{
  "model": "class-conditioned image diffusion model",
  "dataset": "procedural textures in two colours, tilted and lit",
  "train_examples": 195000,
  "image_size": 32,
  "horizontal_flip": true,
  "conditioning": "class",
  "arch": "dit",
  "objective": "v",
  "cond_dim": 256,
  "targets": ["ground colour"],
  "num_classes": 12,
  "cond_dropout": 0.1,
  "norm": "rmsnorm",
  "activation": "gelu",
  "mlp_ratio": 2,
  "head_dim": 64,
  "fused_qkv": true,
  "qk_norm": false,
  "inner_norm": false,
  "moe": "top_k",
  "num_experts": 4,
  "moe_every": 2,
  "expert_mlp_ratio": 2,
  "experts_per_token": 2,
  "shared_expert": false,
  "patch_size": [4, 4],
  "layers": 8,
  "width": 192,
  "positions": "learned",
  "optimizer": "adamw",
  "lr": 0.00099,
  "beta1": 0.95,
  "beta2": 0.999,
  "eps": 1e-10,
  "grad_clip": 0.5,
  "ema_decay": 0.995,
  "magnitude_pruning": 0.5,
  "steps": 19000,
  "batch_size": 384,
  "epochs": 37.4,
  "lr_schedule": "wsd",
  "decay_fraction": 0.3,
  "final_lr_fraction": 0.01,
  "warmup_steps": 3800,
  "weight_decay": 0.1
}
Rows from block 5 of a small class-conditioned image diffusion model, named by matrix and row number. Rows with one number within an expert belong to one neuron, the router's apart. Each number is 128 + 24 x the weight over its row's rms, rounded and kept within 0 to 255. All counts start at 0. Numbers have three digits each.
Before each expert's rows are labels from the 100 images, of 14848 (inputs lightly noised), where the router gives the expert most weight on average: "colour at peak" is the nearest of a few named colours to the mean colour under the peak. Only what is clearly more common there than usual is listed. The data: procedural textures in two colours, tilted and lit. In brackets: how many of the 100.
# router: router (model.blocks.5.mlp.router.weight, 4x192), inputs 0-95
# up: expert up (model.blocks.5.mlp.up, 4x384x192), inputs 0-95
# down: expert down (model.blocks.5.mlp.down, 4x192x384, transposed), outputs 0-95

# expert 0
colour at peak: green (39)
router.0:138102149094124142157060142158128144126132124118159141143146126147133083171146104105137147142105151127160142132155130137163104094118128168137087118087195184145149142119131110118145106112101131095111178150125105118134103094165142072137162136114073116148120092138130133156114200164137125163
up.32:128128128141128161128128137057128127148155128128127128092128128128128207159110128128103163128186104151128139128128128128128128128191135134105128150100128183128128128113128128128128128105128157128152128058128137151103128128080128128128128128100170141128128167139103128128083128121143100128
down.32:101077128139088128068162134128129128116093128128128128128128074128110182128128128128128150128128128128128128128128128058128128128128067160128128128099128128128128128128128128128164104108145208128128128128118128113128128132120067133128128128128128128128128128147128128128136102128128141090
up.33:176128128128138127128134128128128128128128128096128128119128128078128128148080097106157128183168128203128190124150164128166138128168128128082128085128128148194141132148105098105126128180162128169110161156128153115135128128128112128128128098128084127128128128128172128147112165128128128128
down.33:128120128128086127183128128095128128127128128128133128128128155169128128128128128128128129219123097048146050140106108128128128128128128141087128209128128128129128128128103135121128105075152128145084128128128128128145140057115128105128128128128120128128128128128065128128136128128169172115
up.34:128128128078159128128128128111108128139128128146128128107128177128091128130128114142119112128128111128128128128128128076128128110129076094157092128128120140153128128182128089128128083095086110128128128139092163128128128141091123084098152158096128117128128076143128112128142128120167128128
down.34:128128128132128128128128159103128128128128128184128128128128128115128128093144128066128128128148089128128116130157180128106141067128056090089140128128128190132140093128128080128128128111128039128135128128153128121113192128139145120115118098128128144128128186128144128128128102128128128128
up.35:166161128128128136128128128128128128128128128110128128128136128076114128128191124101104128182089128128128128128128128128128098128128175128088128148128132149117113128119126128111118107128128128090128117146128069128128128089157102058128164097128128138115128156128128128104128128128182128177
down.35:128128166128133128192128077185128128144128128128137128128128115128128128153128128123128114128167128142128134124128128161163074164182174089124137157110128194128193097128128128168145108128158128110128125117128128111128128115128082128162106128154181128169101093128155128128134128128128128128
up.36:128128110156128160171175082128138128096157094136151128133122159128128122103113145128103128172149194150128128147169077122091128152128128141100103128112135143125128128118095128128100165089128128128159085130128128130128128128143128128161156128128103049115128090128148126128128145117161145119
down.36:128128128135128128150184086163118140128142097128128157128119128128105131128089136128128128145128095096128128128128128128155128201128128138079132135154143175128128128128128128128130128156136128145131074128198140122128128137128128128128128128096128090094079128095128128128128092125124157128
up.37:128117128128128170128088074128128211135173174171168141140125149148095124128148116121128129129128128145144128135128128128128166103128092128131069044128112142128093117089113172128128159128128128128149051168171161108128128128169128128128128141077128124128137128158141113131102128090128180136
down.37:128116128182128128120128128149128144128134116186090140131181128128128128128158128128128151128148128128182092080128150092170128128126160128128145036128149128128128128060128128176128121123128061130128155128157090128128193128128128187092069128163128106105116128128148108099150157128128128162
up.38:128118173128128128128128128157128128172128128128167128128095128108128128128128094128109128128128128128128128076156128135128128120128128128128135128128158172124077128188128128084186152096128128096101147128128168128128159128128128128085128128128142128128109108128130128128108128128128128128
down.38:128128091128135128125128114116128128119128128128140086125119128130128103128150085128164166129128128128130128089128082161128136091167128128128097128128128184128119128097128097128230128126091128128107128149112132139128128128128128142157128128159128152128061128128128168117128149129128170128
up.39:124128090128125128128128128162128151128128128128089150128128128149128081160101092128128144152128128128128128128128173128128128095212086128128128141128165128128128128128118128147051092128128146128087128128128128069139205128128128128161128128128128128128128175080176121128127128128128128128
down.39:131128128128178128105042153072128135128128117128103128096128128127078130106128128120128128166128144128094130128128140138128105128172128128116161118128157096188170128119128118128115131137159128153128128128138128128040128128121128102128128148128128128069128118128128128136128128080128128109
up.40:069065128128093096128128161091079128145128128128128174079157135128204165128159128128128081091128128076128118128166103114128128086092128093124128128098128112128128128128119168156119140109114128128159111131115133128128159058093128168140128128116153124128128128128128128085102067109130128083
down.40:128114077128128128128128128160128128128128128128174128139128127205079116068128128128128128128113128109128099159128157128128124128109094128109098111097147128211117123145128093128166153102094082128136127104128099092140165093128128128128128128100128168145188156148122128128075128128084061128
up.41:102061128132128171128088141128128128073128128154128081128108147104097128128152128128089178128065128128128183128180128112128128119143128148128174128128128135092107167128128128128128102171128099123128128099198128094167128125094151079128128195128128113136104128110065103128112157128128104128
down.41:128057109128079082197128127128151088128128128095124128155128128128146148146147128114185178128159100128128149128128128157128133118128142128155128128128128169128128190128118071128127092152128128104119128127164128083117128090158169128128128079128128128174055128128128139128175128052181131128
up.42:080121149128128154128156113097128151128128107128128128196134128114186128116128189163154128153128128128128128128128128128090127163128104078155128128128128073063128128128155169128158128128128111128169128164128089154128207128152128128128088128128128128123162148128164187128128131128091128128
down.42:092128128098128128128142134128159128220134126128134128071128168149128128128194090146212117128128128162128142184128128128100105081128128128128128128128099128128130161128141140086128128170128128120090119062128128128128147103128128128102128129099062128097128128128128128128125128099128128188
up.43:111128128100128128128135128128128175128128128128128125128142132108128131128092138120162101128128128082128128128128225154128171097127169128128128128178205100128128072128101150075073115128128128186128127128126164145128128128128128190128128128128156112128171173172128128128108070117172130139
down.43:128128182190128128128128128128128131102222062128128128110106128149128159102134128087128170128143128107092116126144101128128089186176128124128128179128137175128149128135167108152128128128128090118129161128163061146130128128170128181152155128128161151128128128128095128128128128128124128128
up.44:118128129175128128128123128128091128128120096058188128128128128106178142128166195144179126083120128095104117150128107127118105090128141184128171128108095128153113131062128128119128085104128082088128117128128105155131123074128106128128128156128175151128128134128128128116142080128128128128
down.44:128132128061141128125128159128126128095144128091128055170133161132138058128128136154128152145128128131115114154128140128128096128128128128161154128128105128128128096128128128128137128106128117156128138128129134139128096128115128120151080128075153129153168128170116106128128128128174128077
up.45:137130128128091127099169160128128155125128128123148206078145128128081128128119086120145128128080128174128125128128128128128128093128105128116090128128128128177128092128089118117128083128128128119128128126128128128129128128127101177128128128105146134128155128128128128171079134125128128128
down.45:128153128128140166163128128171128131120128179177128180130128128128128128142128128128141128123128128192165100085128128128128128150128128128128128128128128135133128137128102149123097128144128128128114170105128128128128128128128128159057119128107149128128127128119133051142043128128128149128
up.46:131128155157113114128128128128164129128086155084071142128088128199128128128128128128153128061146184078128128171128128128128145108128128122128147128128128116109128128126080128089144115205128138128128071128145150085128128145128128232106128128128127162128128128128128128147133128134143122128
down.46:128069093083124128137110157137148155127143128128114101128128131201144128128128128128147112136128172108081128128128128128141128172109128128128128100128128075113126088128128128177114147160128191128128128128138128128115108079085074184103121147177120128128128128104128128128133118128128128128

# expert 3
colour at peak: grey (57)
router.3:126137124185138118128115150157121117123081185167106132099089107121141146129147131129149089139134111130148103167134142103150152160143183074110135149186076043162106106154135161113129117127132162134144110100083106095152156125119100128121113110129175123114128110141107182139143111177129118092
up.32:128128139150076078087128154128128166128146128128146128120128063128180173069128128128128176128128130128128128171128140161166128064128128174128128181134128171128128128128128179076128107110128114099128117128128150144096128128128109198128129128128081175128133128128128128128095159128128113161
down.32:104128057145128120207148148148138050141115128128128128128128128128088128143139128128128128128200128128128066128101128176128128156128158108153137128163128180128128081139088140183087145128128128128128128139149128128128099128055128128108149128170170128128128128128110072128065128128101122128
up.33:128128128128128128154157136128151169093128128111128151128128128138076128128035150128128088171128087128119171128128128128128128128124123128128113136111128124128128100168103135128128128124128123125128128176093128140128173103083128128128099110135126128126177128124128159164128128196145128115
down.33:054128118128126128128128128175128128133128145147107171124128193116128128118128122110128105073165099139128168128128128135128100128128111091128128105129128141128128128128109128128128128128128100126128128115128114124110210108142128128128128128128126128092133128115128151128128128231128118108
up.34:069128148128128099153150134130148145128147081069153143089082119113128135143096101108128160174175128128143162128128128095105128125128128128147120128128128136128128138134107037115149128104104128128128151091128128097091093149128145156162128128082128164119135113135152151118110128128135120128
down.34:119128104128117169074128154128140128110128128139169110162174128167157128089164105123121128129128146102089189128129113145151106128128128151152128110128096108128128128128111166158153095079131128062128107114088186128126128116101112190102110099156128109156142165128128128177070128128121131128
up.35:173128128162146149128128094105128128116128139102128128144091142168128249128128128135128128128094147128110142122125175128128128162120128105088072128168128128051128128128128130095128128128142142102125128128110108128107075128128076093155140105128128128069128187134147128128090128159128092156
down.35:126070144068128128128128101148128164128128128134128155128063128135135203128128150120149128128128132128128165122128177120162128128105159128113086117128128128128128129128128128128128128128128238128128142128128128128128128128142082128128128124128082128128203128128128128128128057077157066162
up.36:128163128128100135069140128105128128079172112128145128128128128128114128089120184128128128128128124128128128110128149128128128128136115161125128075128128114115128127128128128147128107128103115194155159128128128128128128085128134128128109079108165128128128128133106115128128114128121128109
down.36:098128088100128085170192128128128135128115113128121125106128128165128128128128189128078148146144163164128128128128125128128206128128128128128128102156124128128128067163128128098128128128128128128116102128128128128126128128128132128128127166064079128201131100141180123135128115115128145128
up.37:078095128128128110128165128128140156139128089150128128128084058100100128107128128100128154128128128128151158066136154164128134100128128191180139145128173106107120160128128107128128128107184128128146128128147128120129128089128128107134128163128075133128115182093164146128137128147153128128
down.37:128124128115128128128153128128150128166128128128128100207151128092191167165128166090128128130128099090161150128128128122112144175096128154139128152128128152128149159128128128128112128091128160128123135171164146132074151128142128093128128148182128128161128128125149148128150181128163074128
up.38:174156122128128128165128128128128134143160110128081087140090128128169148128128097104128128128104128128094157128128128118128128167153128155128099128128128128123082128097128153128128128103106128163089088087128128128150128128128128128116128103128153128000128128166142128128128151128139197128
down.38:098128113128128068128128128128128140186138128139073148128128128138128128110128128128128128128143112128128144110128144142136128102144128108128157128142128128135121118128128128128128152128128092112128128130128128128128128128128128128096128130069128128119157194128128168128194119118128150128
up.39:102128128102128128098128128128074128164128128080128128128160128128156128128128128128138128128128128128128103128115036133090128128128105088128128128083128128128128128149128128128128132128128119172128094120128128128174128169114157176155066128114165097146057128128128085128128162128095036090
down.39:128138128071185102162102128085072138152136128120128158069128089151128128134128128128128117128134128164128098104117054128128123120128131128128120106146066128165121128128138128115128128128159128128112127128128128128127128128099159152131128128128128127128171085128128128146128141146114074128
up.40:128173062096119128128128128148128192128164128128215178195128128128128128128128121128128151157128123079128126128114084128128085128160128128133128128094161190143149128062123128076128128128130128128099136128170128148128128128129128103131096128104128128128128128161179143128074128142182160173
down.40:118200128043101128128128128133087054149201128128128128128128134128128092128128113179131128128193128085128105128128128129128128066169148128142154128128128128153128168128169110128128105128153128118128173128117128149099135128129128128098042128128166128128128138128128128098128128113131128128
up.41:128142128089150151096128128128089080102114128084128128128115132128128100128126102121128128128128128128107195128128086087103128122128158101055128146128169120110128136175128128158160171128128128154128061201095162133119128128165149128147128166128128154128102128128128153128128140077128128128
down.41:092113077128120128128065147145101190128128128114128128116128128120137128128142096116109082105126128098128128159103105114128166128128119128128128128141128128166150170079124188128128128105147128084074151128116128119071128128074128128128189099136128131128128133128128165095128128128128126128
up.42:128159088128143093147128128128082103128129157159128141188173143085133134123191128128128128132128120097128105128128128088128105164128128128128128128128096084128094169128153128128121177128128115128128080128128086074128135049128114060169129128128128075114144110128128106156128095128128119087
down.42:128190098128108116121072128128128128116135191128128084199194128188128128128166128128128128150126177150128197128155128128171101128128128104128128128122128128128134155128112158128113078128128128128128084129128154128156128090128098171115128128145111068128136137094064128194123128128128128148
up.43:157086128128128128161128128101128138097132128078102083098128132060102128083128153083098131128128128128128128092093094128128152128128128128097120152128128128128128128128128096128136128042144153128173128128160128138095128064055128128105128112128110092128128128128128128128128130128159128128
down.43:128128169150145127128124146128082128128128142128167127128128128095088128166076164118128107125128128160128128080102128140158128128082128103104128128128067128145177096128138128128128128065140213128156128143148091104139128114128128108104128128128103128117151128167128125128157118128128128103
up.44:120153055128128157128128128138128128122196128128128128128108152128128101128128128154128137179088128128081154137102121128128167116128128128163103122176139128128094075144128156128128165128194128128193128087128073150128181128128128179128128135125128103125166128126128164118140103103128128128
down.44:121128175128177151128128165128128128124194185128120189128128142134135128128108128128128128128141106128128176128195128128128128147149133128086128115160107103128185182124128105128128128128146101128128081087134063128128128128128128102164128086128076099128128128082171128128128128166128111145
up.45:144131128120138113128092151128095157128153091128128131128128128128128128121128106128128128128149128093128128128128097077128128128178128128128128112128128128128092128114128159128128144107128128167177128128139128113128170105128095164156128183128128143128101159128128198168092128152095071128
down.45:128128147128077128150128153115093128128165128128128128124161104128128128128128174128163119168128134175118128128091108185128128128140153128127128128096128128128126128168158146067128110128117128128128153128145128154119128128115154155104139109133099091128105101128116128128130128203128106128
up.46:114141128090128108167073171161128128128128061128106128128064128097128128078128128137128128128128084128128128075128128128108128128144162128128055147128117069128128117128128128128128128128120121128128128168128128128128109128175128128118128128128128128093174138128128128110128128128128120128
down.46:128162148128128126051128128128128128130083118087141128107128135128065166128119128149128128128128066150140128076085052196179128110074128128131179128128128107130100128128207105128078128128128097128128082178153128128136161120074092136128108116120096141128150128160088128128128155128128159128

# expert 2
colour at peak: grey (49); brown (44)
router.2:158150146098108101127145103143110124140118142173069119111149144126141132106125144130133099155145096136146089140090122124167124148112107099128150144130141070146136108140113189095106112111094130123091082117076130079138174149143107124110142098097172170137129117103124128120144112141102154123
up.32:128128128079128113128160128128128112078128102105140102087094128096136128101128128089128168128128128158128157141123137154128120169079105128103128110128128137121128128168077110128162092112092103133128159128075164192128128128128128103128166185128128128106128161128159091037128159128147138180
down.32:128128127153128181105164109128128141091128072128096128164162128144096098144128079128090128153128128180090128128184153128128128100141128128128181159128128128128128072090128174128177128100154128128128112111087162128128128105156128128128196128128139128128131128128130128216136128166128129167
up.33:104128128128059165139128128183128128128128086152128144136161128128128128128143128085120116128146093128128109057124084128115128081152105107128095128116171128128128128128128113186128128110128159128128128128105128128128128128158128153159128128128173128065137128128128086114128111154128066097
down.33:128156128122128128154128128096128128185128079107128108104189128223139128128128128128149128134128187128128141211128128128128128105140128166128128089128165128128127128128125108119157128128147128097183132125163133128128128128165128128116110107163128108128110128128128131128105128128128128103
up.34:133141116136128128157119131128183128128080128137115128043166103152092128128128118197128128145117175097128128111128128158128128128128128128128111170170128153117128118108128128124073128106128100166099114088173065116105112122141128103128180128128143128101130128128116145128157128094180128128
down.34:128128138117132128106121128128046128089131128127128128061202100128107128093128128071090174164128093165173128128154112128129128128128125128128128085128128149121128128128093128128122128128136128161128090064083071128128111104128128126128097083128128143128144125139128128128104128128096126128
up.35:128128149077128128144172128125128128128130084128128166128099144128150128128128106118095156068128207142128128128128158128128141128133112128128036092117128128128048128128113128165158128128091128128128128196096156104128128104141164128128128109128078120128128128147128128162066128128128128158
down.35:128128128143128128090128128128178126103115100128073092151128095144082128096128128128128128128135128147128119128092135128128094088128129128128128117128128128128128142128128128128128128152128128128128128109094049136128166128099128174075115157133124176128107128115128128078085128138128158128
up.36:128128096105085128128163153075128128127128128113129076115118128128128128128060128128128151128082128128070152128187128128128096102148128128128116128105168146114128153142128111128128074103128155126128179128098160128128128114118128193128158182128112191128112130110128151128128137128128110156
down.36:109128128146168153128128188208128128094128128128112061128086129159128128128182128128128128128179128128091168128128128128128128128103128079128128158128164128136128122128128043171128088128104124128128082123125141128128128118128128153128196128114128100128128088128128128128124128128072098124
up.37:087047123128128128149128184128102096128128128128128155153128128128094128128128112128128128098058167128128128128128090128128131128146128128132128128180128090128052113178124128128153128123128128145110115128128114128102094128098128128128128128171128128089128180128128140149027128128128128128
down.37:128099128139128124128144172128161158128127128100128128128154128128128149128090118143142128128196099128128128128113128128128081128143128163128111120186128098116083111128134128128175128128099157128145128128128089128162166133085161128128128128134128128128081055128128182128133162122128128103
up.38:081128128072100098176128106128128202128161071153146181121128140128128128116115165128128168118120202128128170184128128160128097081193095143128163128128128128144090129074128131123135154150128128128122102168128128128128072117140100128128128128128160128090133118128128128128106128128092128134
down.38:150128128128185131128118128090128052149128171113111113116128085128111128128129178137105128128175171128128175128128128128128132128112075162128116128128128114125128128171131110128137169154128176128128128128128084128161172142156181171128128135128128128128128167160171144128095128165067123128
up.39:128090128167128168179128128128128128128128128082128128128128179080128128182123193092128104128128128080128160175162092084083128083128128128128128128089128098150128128163128114128128128128128164128142152128128170167104128128077128190134090128128128151119128128128152128128105128128128128128
down.39:128128082128128160078128128101139179085147128128128128128135088091128124065128110113128128128094128128128196128128128118128128161108128176087140128091128151157153128103134160128128128128175128174128128128116116128128128128128148180083106128135159089128128152142128128146105128170128131128
up.40:159128151128143097165128128117187128084176128110145128128110138128128130079175065128060128152128128128077128082148128128156142128128081073157119097179144106128128128097128114128112091128167085128142153157095128078128096108128104098088128172128128128083102138135071128128109164128128146114
down.40:128128128138103128128104114128107122128114125164128118161098128128122156031128128162128128128099128128128113128128120128115159151128109145178122190128135128122128108153137113128104179116130102128165175128128099128128128079101104128173145153139106170125103161098177160128149128128128139117
up.41:128141128145114128128128162128169105135128128128128140146149128128129128103128128128078107128131128128172128083128134128128158090099082128128113118128128128128097128140128133126128111110128170128128106096128095179128128148102164165128119128215128128128081128128128116128095084059128128128
down.41:128128128148128128121136128128102128128128088128116220114149128128130120204126167140128120128128128130128151081113128128128128147147128101128146139169128128128128201113079128164124130134128128132097128093171161112137189111128128128107142128070128128128128077128128128128101128063155128128
up.42:106128176159090128175128164135128128171128128128128128126128140128166115168128086128118134128108128128128067128128089128128128128128104128128128128128105198165128098128128139128128128128161165128095181128128128128128128158191128128128140128116128128100063097128092144087121100144128128155
down.42:128128105090128137128162128128128154097165128128128160150061167159161087128128109128120120079162128157128128128135113114128128128113128142128128128101128190122128110128128169133136122128128134098128128128128128127158094155227128121128143083166160050128084128143128128088128128110128117128
up.43:106128128151128128169099128128101128128128117128128104135103128128149128062128136128193128083139128128073132128157128134081088109128144177128152128080128109188128128128128108128128128113128128100125115140128085128128110108128124128128072128128128164120128128128128134128157119128163089128
down.43:157128112087128128057134128128128128119090128078128035128135186113161128169128128156151128128128123135092121175143128174128128128084128128139118142128088133194128110097128192128110143128128103172128122145128128128128122128128128113128128128128128128160151126136128128128128128139193128128
up.44:091139073062128141106197128128084154088128128099128122164128128128124143128128109185152128120128128158128169119128130128128098128128138131128128128152162128082128145128128128128154158190128084128097128094126128128094128150128097128064128128090128106128128186128159166106116156128128128128
down.44:085128143087123128132159128128082113128176128128163137111116101128095132128128164128128128128128128107179130148128128174085184128122180128160128128128139172128156128145128128107169128169128128128099128128107104140128099084128128095128157103128128128128128128141137162193128128171063128128
up.45:087128128128128116191128128127128152128128128128141128155128128128120128094119100128129128104128099102141128138092180128128128040147148172167094128128078128128087128100128171128108128128089128128128110088143152128128128128128128071128142128128151128128158133128079128128128128128094128161
down.45:177128101128128086097165128114128101128156084128073082128128152128172128128081168085110172152128035072128088083128152128118110188128128128091128128128205128128128119128102093116139128128128105116179120152128119128160151128128128098102198151128109128128128128112128128128128128128128128128
up.46:150105080128128128128128128110144128174128128156179166128158163195104136128128128128138169128128128128128127114128103128128145128110128128125128128128145128128095128128084128128128128061113128128128138128178128114139119128128128169128128077165128052118080128141177170128128213128128162128
down.46:128114160128128128105128161128128138128128128128115083166151117128082128128135128128093128128128128182186128128128128092128128130107128148135134128128128128128128089126128128128148171205128128039132128190080151169116150098128161047112128098114128017106128150156104128128128128128171144128

# expert 1
colour at peak: brown (46)
router.1:098125110122114138091149176127155152139142114098177147125153133117147140145132146154126186120074141124093169129152145127084145128097120176154133115093125152115112137154138088134114147134140066182138201118148098142105097127141170152138075119128090073115072146139127131144128117134175094128
up.32:128119204112128128128128128137128128128112128144061104128128128128128129118128059128128179128128128124128128128112166128128140128124086122144102114128128128070094146128128151168128108128147128128129113141106128128128128114128128128139128128128168104128094090132152142153116128151128112128
down.32:125128111128128128128128117138128113105128128081195128128128128097134128111128142151128172134128094145128128149143050128128128128128128128128128128101128128100128135128124128128060133130128139128113169054122126118128128128128106087128138147128128134125128128128073161115128102128128120167
up.33:128147128128132141128128128128081128155131128128128128142128128128090000128128142167101105128128128128128164149128128128128083128141128188109128128128113128104128095128016146147135128128110128128128120128119100105079128063128125125122128128087128128097120111126123128128128130139128156141
down.33:128128128168128051128120201105102078128128081128060075128111128128128128128128149128128128128128128131128171127128128128164134128196128128128128122157128128161128120128128128128128115128104128119120128128083175128128128107144128128188128140162128107113175128136128134127144122128128083113
up.34:098135128128202128116130117128128118137064191093128128128079142128123120099078128128128086116128128128128128128128164140128128122093173069128128116128128129128128128091128128117125128128131128128128091090190128128128161183154123181082128109128163113110146128128128112133109089128128128108
down.34:128128128128128128128128138117128128128128121170128121128096128148128163147128096128081084128128134115128128128177128165128128134128128113128128119128174128128128138163163128153199128128090186128128128092158128128120138060133128128104128153115102166128123128120128128142099150185128067130
up.35:128139110128087146118117128128155160128137128169128128128027128148128131195056128128148128128128128160128128128128132067115128064128103128128155176125128128110128104142128150129128163128128128135186079157128073128111128122112158069128128121128128128128128128128128122128128128145089128110
down.35:070134128101155115167128128188175133128111128128128145128136128128128128111132154103128124102147068154128138148143128128172127128123128132128143128128128128084145128144131068097132128128099128103156179101090128085128128128113128096128127128128105097128092127093128148178128128140100073120
up.36:128090124107128128121128157128190128098081109128128128128128128128095116128122180128132176128128128106141138128073128128101128128128128175109157128128128128128132128128128086088128108128073128115128131128146137128062128083137128128113165070120159174125128091128128186128128123128128128062
down.36:128104128120147123128128128128176128128046196151128128126150128128128127159128158090128138106128107128123136127115120128092128128128128088163128128149128128128128089094112151148106140149164128112128128238128128104104119128098129128128128146128130114134106126126128128128126102128128099128
up.37:128074128081138128122111183128128128073170128128169108107183128128105128163120128128128114142128088128174155128192110050123128128128127174128128119128128128128128166128128126128128160128128128128215128181128120128130173089128124062128142141086128121128160160138128134094087128117128142122
down.37:128134068128128128128168122128128128128124128218145125128128128128128128107152160110128129107128082145128128077190141097107128128168154142128128105075128128128074128128155123128128128128163128117174064150146196128112140128128219068128128128128128159128120128128154128128195128128133115128
up.38:146156128107128084128141118128162140128128128118128128128170132128157128086130128128128128128172104128163126164128128119165128128128128128114107128090170128128131125128128139175100128128118150128128090128128132128068128128128182173128166128200128117128179128128189128139128126154128163079
down.38:128128108143203164093128128097128120110149128103128102128128089129128101111128128128158128094128139128091128128128106188079128128128087128128128117058189128128135105124117128115082128128087128120128128128140162186128128120152128128098155141201137160128128128111158128120110128128128120128
up.39:128116076128128096173128070128128179128128128082192128131128128128128111128128128128128120128128128094077128128128128135065128128107128140128181104144113128128138128128128128185109128133128146128128128128162128128095128128128147162128087128112128092128166156175128193128128128128128107164
down.39:170128101128139100110121128080127203107154168070128104108128128158095110123128128128058128189128128100084163128128128128083128128130128141110128128098140128169128075128128128128097128141128128128093128035136197128169121127128096134128128109128128128081106128139128128128115128128132162128
up.40:128148160128128128128128128147128156128128122091197158128128128128131128151128180137128128136127128128095128118156088128128087074224128128116128135128168128170128128146128122145128128128156128183155128089128128119149128146128128158128128070126106079116145128138128181128128128151174128128
down.40:133152128128128128072128128116086149128126128128128128150128128128128159128152080128096184128137181128124128128128128169135128128116128157178128151148128112128128128147114131128128154118128170097128117172132128128140128128115156128124144166118128127089128166128058128128128128128128128128
up.41:128128103128153128128119128128128147164189154197128128128097155093128141128068159128056128154128092159128128115128128128109168166155090101085128172128128128133128128128128151130128128118128128128128128128129161128128170128110160198071128090128128128108128128083128128128128128128128148128
down.41:108088116128082100128186128128128128128106181190128128128128128136142149103128128140127132162177128131061128128104128128128128128128170128171128128128118110128128080124135128128128128106128080149200133058136128128128151128128128121128140128118156128094128106143128136128088141128103128128
up.42:128128112135128128103144117128128128128189173179128132128128177163123094078069132128128128128128128122128112145063137128128128117134126128130128128128124157128128128128079128092128128123082128097128128128128128128128145111145169107155121105084122135109072152128169128198128093166208156087
down.42:086128128128130128128151140128128128120128139213128128128128128154156128092128103128128069128178128130128128128123128133158070104117098128088128126128128128128128088128128128128128128128130128128145121128158128118133128128098128110124122138128131128128128128128128128121144153128128087091
up.43:128128128195106128128137103148128136124200113128128128128116097128163128128128128128128166128144164128106153147128164143119135112189108113138112128128146128128128139188128103128128162128149145081110150160117128128135151128138087128128139128128128128112183078092128114122161121177128128169
down.43:088058128128107095128152128129128161116128110130137128128095128119128138132128095140128169128058128128182112128136128086128128128138128177096128118139132128094074169120128124094133128111147128128128128128128113128128169132128098155151128128131128128128134153200128128131128067128109128151
up.44:100112128128128155128128128128128158128174128091128128128128167128128166128145128163128083128128128075128128128167128163128128174128128122090142128128128128097128128128128128188203173139065128128128128138128096128128128128128128080055091128128097142128128154064128128128128128144128155128
down.44:128128128128102128128125093067108120128138128128128104128086118128117128159100114128091081079128128128128101107128128128128195128104128128154109128140128128138128102155128128128181126128155128128170096076110173128128128079131128128128128128128128112128209147128128128174115080067121128128
up.45:082149158128079128128128128128128128110203128146128128074128085084128128128128091092137128128174094099138112128144128128079128128142099110128099199102129136144099128161128164136147112128128085128128117145128157128128146125109124142083128128158189128128128096128124128129103154128102166090
down.45:128092128127072128069128104128102165128144128085128128138128117093128152105128099166128185119078110128173128128138123125113128128160128161107157128128139118109071172128128128112142128128128128128128128142128128155146182161128089128100128128128150141128128126159111137108128128132128153128
up.46:128128153128118128153128156114128171128128128087155128128114128144179162128105149128167111069128104128128146128192128062128128096128135128182092128128128128128128128128069144128128102128128128128128170128128134128128094138144167128128128128128144174081128128133128128128065156164128128084
down.46:128128095128128115136127182128139095151128128117172102128128128128128128121167128155149151167128128128075128187128147128128166128128172091130128128075137090146128136155128128128128128128128128183128128128112128156041128140091072128128128128128161128128128128128089124130094128128158128128